{"arch": "unet", "norm": "instancenorm", "pixel_unshuffle": 2, "epochs": 40.6, "weight_decay": 0.4}
Rows from block 4 of a small spectrogram enhancement model, named by matrix and row number. Rows with one number belong to one channel. Each number is 500 + 40 x the weight over its row's rms, rounded and kept within 0 to 999. All counts start at 0. Numbers have three digits each.
After each channel's rows are labels from the 100 clips, of 14976, where the channel reaches its highest value: "strongest on" is what is common among them. Only what is clearly more common there than usual is listed. The data: telephone keypad tones over noise or synthetic speech.
# convs0: first 3x3 conv (model.mid.0.convs.0.weight, 192x192x3x3, each kernel summed), inputs 96-191
# convs1: second 3x3 conv (model.mid.0.convs.1.weight, 192x192x3x3, transposed, each kernel summed), outputs 96-191

convs0.191:456536517347447531522472360482378458509509445536478486472468479502484472442532502460543498489532536459510508468400533480488472516536539486498465452493439493488451516501468476451488486530481437547538463516465479532475491528513538530483465534457559466507512533499449496491432519510482410499
convs1.191:420439438437504559489474507501415495437474414525509488516510463526508532489425497509476498497563463417533467488477475475491523455432404494531506489516480505539463454438467484516485514445435521419422495462484509507486498489517472456527426501501463505525421482488460573557514472457543457448
strongest on: speech

convs0.113:440476451422468563482512414473413468468439437507461519450541400510528515479452478534487517499512478466501460493454527503537501486529541520426511457467467531545501523442465483426528533498473484520518533548451525579497477471531471492537416503521529515443476470478486493483447537476525410466
convs1.113:505487492488520474498472513523546565452590475493515485524481492522452495475394503482503458521516551482517497471484523514452465525397345484499476523515482452463477502474507498520396474486501510481475482436530461485488489545449511471524498506479502514487454460504539551486526458486513511491
strongest on: mains hum

convs0.183:503481470480528445482518448485424471550556471444467527461498409510571527521455453472492549525441558454573531487488489508508570522438443536449529494454480575524491530495493465479513530476462493502513512514478594495527439511475525469500513471502464500479515489591459542497544418536529455575
convs1.183:502505466503475591503469456460523440477427512505502468484498523472491521454468500492516414462485549524474405480495460475490463475474543466442469464502567483469538457512491551473504538510511484493416491476431435481463538473467420474499518595508509513550470514491495449496508511488450515534
strongest on: rumble

convs0.6:476485538444495520517455439555455438467480477509497456557443484550440416433539492451498471493528531488499531450462577534439462438561543464513435553509451453558476542496533484556500478474504467439446439568546469545450503563546471520500493465420509505487507541486508466516485525464489472513
convs1.6:402533428450517437463533507462486553499466430492459533431544484543531530541503463554451496528521527417514512559539439428541457489486431538459552426474511535521484463435455470471546535481431483499455541566474468490535482488560442485537479519553492528546500540494536478556439439493448471541
strongest on: quiet level

convs0.152:467529557443445466502516391472407504546461482499518493438491461523539527545491509474508559500495531403460461516519491551521571464488420492422530505502537523542529508462544516459497513515409419514487480497480554540506414519471497441429510495525502486492530499574475466449615421536540468544
convs1.152:497519496491503585540519499530574484526479508526552506478507537465428519457507507484548437508512564512444472493497492521497444434530513481426497522550559434504534480540523547483473559500517478550506479529504438486504540527519432505510570593509493527588484495464525402549517446521409539506
strongest on: rumble

convs0.158:529477480446476487521541406500409494521466461519530542485512407482559559558439477491549526465506492475493560498476502499525488534477513549438522506519457565493520491512527459493495559535480448501500499516500517549546515528521550515512421480509498473469456499616467511475493559497508430577
convs1.158:550523517540507507486444505461542432472487552477500459487465515446457477444523470494510445474444513557456403452524488515457450433511550458533468474484556451462522458544500566480488475488559508446450489474450436471443522470463450484494481510475467521519525491457528413485477517471431546480
strongest on: mains hum

convs0.109:539454494471457450513498452505450471505534475507512488492490373472570530523460501478561562441506519482490619454489476506494584524421465510499502527493476571504487517531530473490492550485476485508527497584490551543514525531591504520471483430492511470469453527562486544502519540503548436520
convs1.109:574492495551490591528482553515454453510511559491496485540497511468488469444454538493543546489459453567542452454526511558487521515485521484550490506499567482485505442532480581490509453540576603506481464428492544484475516504473521477479474521508532528477463496485422593470548533483587530457
strongest on: number of keys: 8

convs0.74:486456394473531523444527471494486474520513455431449542501511414529539521495419421455433560517446490469563496470457471480535581516443467553474531516430451548485530509479472453471520511470468476478485531495475576488533489497519523450516500471503432489457481505500486497441509462502516454494
convs1.74:469465485496393583549429467476449461477450474538484438479431514526498469511461542487549489471503470458466538500500552462455480542472508452528428436510484487486451499522505449469414523520435501544495448436478466502435505518492549539458465472461551470459402471461439555462523529432559463510
strongest on: thin (high-pass); white noise

convs0.78:482493508412485420480532399479428515553548445477493526484498420495549542544465442483503537470483542409496510504504446495515567489445439530462524510478484545497504534503514458497477525494431410501522496514481556498538483506504532462468513448505462465482498483574466487472577420544518427555
convs1.78:502517493485483615548465504483503454501456507542533475480494537431486519458473495477554446450495527515458385465483462491469517474463495472450483470556558481510528436544520572483530528532510516535462502448462485459461553486467436483487558634505521507568477491485446463506523498533462522496
strongest on: number of keys: 8

convs0.16:435442439449517557471522424467425482497482447503473531467535389557550537486445450511454570517508486441518466498481530513542570484523517539433530483469485552566538537427483500452535535472450481523529544552449588561510502468556466467541463462526471519451473481477456478456493513478525418476
convs1.16:486506478467472486558445455505515518435526456539513457522440477508444471485421526465554440478525542464507543465471518500431435552436424458500438490530461436427472528500512455496393514521473471467461472457509435495456493525465554526493462518445521497475435435489515558496488469470541466522
strongest on: thin (high-pass)

convs0.98:483459395465551549456530458478491484515529455453464549490526405520549536506423438468441553516465482475556478479450456487542587531462494561482541500448461556492541507479461474461515524471488484488502544491460572477531477483519515443534503488520446496445473484502486494436493454501512436488
convs1.98:472454494491411539555435456485473475462466467543483436503420500520473443500460540480555498471502478456470556491504566481449465534470505446533435461511481459476457547515513440500398507500440482515486439453487469513440490532486545544454467457457541477442407480464443556467516522417560469527
strongest on: thin (high-pass)

convs0.42:461488486495456559507516476483483547451380461536510524450548461548555599574482543532496528500532497480491546554492498495534481488534535528410549471519480558537511447447472476444559607514463457499468542579482505501503514477583474467580443514550523512468479475532489492498489524454532462506
convs1.42:546548486510449501520464502535522460506547525475486479570457502444434441397508484463549492480453517533446448441507525517463430506463499473522467533500510430455465561549516520550424439557536524476468426452527467477478462540440506505461494524459550502521503529472496495489471491512469550493
strongest on: thin (high-pass)

convs0.36:477513526416492426467528401475425509547510444451479517461506454524523545549485460478480535513458560409500501511502458528515552491451418513431529507461510515511511508473493474471484513513426406503506503487475551489524442490441511430471539493517489474485511471572479487460579395547528445571
convs1.36:470504478466501597552509476500529482498456476558548497475507538447456521461489499474554420462533552494458447481467464477498474435477486489397498489566547455518535474539530533487535555492492481521469484516483461464502535501511406499489561629516523502583485512487493432547493469513435510524
strongest on: mains hum; number of keys: 8

convs0.150:578532516567518519497481584513571446536540550453465481499466578514476438473499515443485548560452538544575457454498518520483527540479448492524474511473518476530526510523514514501492419524539550506507463471522568502492443517405514475460506530464501519550511491501496565519573404540560606503
convs1.150:422486458448483580504516393510424471477421426496523504528537428517525528558459507519508460520549544423526521521498466477528496498518529499397509524505519521520541484487494492554572547488427467470422521556486452534501516460521514476532472540524506533484473457548490481505508496464472407566
strongest on: rumble; thin (high-pass)

convs0.21:497481521468503500529452453551462415480457493510517452560431472530437409457524501437505474469528517499485509426472580554428469448546535460502430569523448443563493545520556482569495478472518477454452435569545469532443477554531447523499508462417492502464509519514519473507498492472501475538
convs1.21:423528452468534431459547523463512563502475453485463538431550493537529528547517464561449497541516539441512527564547431448547461506519459537475557439470526535516506461441457484464547529474456488505474548574473475480545492483560436482537494503560484537543534530496550469556432456496444490543
strongest on: quiet level

convs0.143:447490511355449518504488358467418476483478421540481501446484438510500508485511468454511500476540549437481532476405495453492502493529517508456476448494422506484493482455479455437517503481458408544537478553460497504498482515538480494491429479471514434496500508519470469498453506486481397518
convs1.143:485454495490511622503456550542423492467541470518531483549493471500501523458447528491506513492538440487547431467483520525476565422438431493616509519527511497542484424479492536524510496465505572442458477387515551489466541503508498460524450475500480522492417493507439600507561504484557498452
strongest on: speech

convs0.160:481497497412470436476527439488455457521495464499486519472499412509542477480494385468481503475508481451469516443500439445520509484476506535440490545468467543495433520446550432464486509463449493525506472569478528490539450538538495471477387434473506476555521496540519443497530437522482513558
convs1.160:467447512494532606484475491543451457519491480486496476513514490505480529538389446527522494502486576462521447477503461538466482480452450469474488520496512477541552465579577521533521583488495512518482529500497491486484552501506539502516556530492412512553474433489525539509525537526472494518
strongest on: mains hum

convs0.41:493518538427435482515530371471416534547495464522526507462511429539536557543486497513536553488513509412458510530542514533520551452475426499422527501517545523534545522490528518478505534522431407529531493543478553572516509528527508471473483485533517517488501510576475476457620474555526424563
convs1.41:505495498477487574535460489505552472513469502535536465468493533424447529461511458485553471461500536509410411474477481510463491445497490452435469498547550446518528494551538552481527538506520484557497509493487491453456557517480443504481573596492499490569496500452508398511504469533397529472
strongest on: rumble; pink noise